A small image classifier, trained from scratch: 35.9 epochs.
Rows from block 7 of a small image classifier, named by matrix and row number. Rows with one number belong to one neuron. Each number is 128 + 32 x the weight over its row's rms, rounded and kept within 0 to 255. All counts start at 0. Numbers have three digits each.
After each neuron's rows are labels from the 100 images, of 14848, where the neuron reaches its highest value: "top examples" is what is common among them. Only what is clearly more common there than usual is listed. The data: cartoon faces.
# fc1: MLP up (model.blocks.7.mlp.fc1.weight, 320x160), inputs 0-39
# fc2: MLP down (model.blocks.7.mlp.fc2.weight, 160x320, transposed), outputs 0-39

fc1.104:076123111120118140181133128161142118110100111108145144126158103114117091102152118109123202129091157112184082162157127140
fc2.104:078078162115128174096115127118168051116133112138115131172149131127120161050115107121094187109128132177107164167173173144
top examples: grey hair; yellow hair; a mohawk

fc1.41:144200173111140119133138126111096162096131138133172198114117109150149095191097135119185146097074115146121174148124071195
fc2.41:125174177163121084131154131046117136144104169114151101102107096121167041174185082120141159120074155114141204110168111075
top examples: teal hair; black hair

fc1.53:185119145159100078133111067148047143173097128096135135198137119168140109111111094165059140143123120097131085120123176146
fc2.53:203149095152125211050153090135117091053067119120160119154166116105123158142157090126161119128151106125133122116154125077
top examples: green hair

fc1.66:165173158161171176100132147150130101159101122177131177106148188153087130167108094128079168080097153114097142111152112148
fc2.66:117107128100128061109153097154147136151131147149133162106110135120126098141122102118131122104076088131129123142101169134
top examples: red hair

fc1.10:176094122110124150106175148139082120180099145108107087120146063082153162122145126110134136129142175192117203115126167088
fc2.10:127134134149123128132140183120102140173115108155086101141157115131124124111070090130117147135136107058145146058196174131
top examples: green hair

fc1.178:180082132147126148086104109110101151150134158128163022122099137107136074110138146184129110140095117145199193133112093137
fc2.178:182085167223108096139107126163172102143166079094170116169124105125184066136113168181131138170189107115128182080144105157
top examples: red hair

fc1.8:084151078077131097124202116156160127135105117166125145166099091068138113105166101078106127127147175151106161093146108120
fc2.8:030148144144083123153181101224108118130144088144131134166159107068145083130102127104093151148084072075138111086054062127
top examples: pink hair

fc1.308:145183080158117145060095155078127119095064058093151164132155112123197167125128150092127103135099154097114134155130145139
fc2.308:102115133137149174138099136045111108107108224129199125066142174134166134132162169110148090113141121136110097093175112128
top examples: teal hair

fc1.268:122148130171147104116136137102147105110164174098108139141161169148122133103084099075134067121116101107173140176100135152
fc2.268:149153147191110151125120091169101098128089091150130130118116068145158130223104130124163131091113096092105069124065115155
top examples: orange hair

fc1.89:160132119075157118145182174152119179167185124155115171120137099098077113124154110138125137104054108086044143104145137109
fc2.89:130148171172121118111094136146119186163100159126193176148130127139097163134167092097097147129075170134135162114069128109
top examples: green hair; long hair

fc1.184:158190107149108099127141185128144122155087196124123095095110123148096119073146043138117131141105139105113032162109130105
fc2.184:165137177162106122158175143153126077106170160135120099151109103103150168096126067122153130095091088130151122161066190169
top examples: orange hair

fc1.16:128114130202145125188187123173111159110097112122185120090164099136141060137157110073139169136098098164136117061139121135
fc2.16:074199093143118112136165163165183074133092137138107182132156141106143112149060111126160119173096109130121144185126116155
top examples: pink hair

fc1.300:151131074126105168153147167121149148143122091109133162155159122175134168158129075138208111098107134149141106151102158128
fc2.300:084142118130159156100119118118163114099142180110144076144132047125186128106111172153151165104115115124098182120121077107
top examples: grey hair

fc1.245:128105132074162133100152162128143104182159108128110140163104094073104162178060091135145108142124097155120162116137133136
fc2.245:134055166121080083165172123191137180057100056152209134157102089129115097094167105126077159161109133107111131169149120084
top examples: brown hair

fc1.35:121139089114066148116151107122151135206101140069087160167126093133148175180125070125121125142160123158209148115097168154
fc2.35:094125129167105146082171106159056164176127094113151129126104130138112068093133124136114155169110075121161150105059078067
top examples: pink hair

fc1.26:152120105128119144117168149181111135157107150143126136178095097141143183166140164096167131085131094141208095128117066148
fc2.26:130158138158094140091084179203094131129131055101142160096095062119139191078161176122093169184135135170150110115166098091
top examples: orange hair

fc1.285:178169117095124146108145191146099116130101131080156116129124152164095093155122154207144123142099105128166112169163150129
fc2.285:081130155128139099188142158145105144156180124122125156129083123133118151070203164170058105103110119141076105101113135128
top examples: brown hair

fc1.4:094110097117093165115205124136123171185108103126127106158103167139133073136063159099159099158117118154069127105150096087
fc2.4:172184152128114109124070118098157113147157137099102163088154197146167086116124053171130125099101171067181111127085178063
top examples: teal hair

fc1.266:156118197094076146143123129204119124038114117109163141176089220122119132120097073134105140096093107110101049129101096112
fc2.266:175139091145145160117107079195175091149149083146161138177114125122166206114153138107108142137114095106140100141133127124
top examples: green hair

fc1.115:170138118155095194113133148106100166089121179101097087129144138120151161173103099146121159123102164121084112065053091174
fc2.115:199062113156135082027194121115111082120132098147192157104129119145139189118094106153130144113177127161128119134206186168
top examples: orange hair

fc1.197:110069099195137152098224142186077099181102144145189147112147088142147166122102123133130107150131177140098121100174140132
fc2.197:115103128159167132116089119188112119139163142084089177130117137154122162217148167158200104129120154152154063086146109089
top examples: pink hair

fc1.159:136181056125111084176171101107140090116153136117187107129108149104119131154128153155152155170179149177167147085157169219
fc2.159:161166220108082114128132131088201130100053040094164125086101044116145094167149116116100164139114147107113127143072158135
top examples: grey hair; pink face

fc1.302:133205143141150141157135164068120125109105124122171102132113124097151144151057170092159106123149131115087121145125131220
fc2.302:099155138130115102070176103068119152170115178104092164149128148115116128143117067144157193121140105137136120150131155160
top examples: pink hair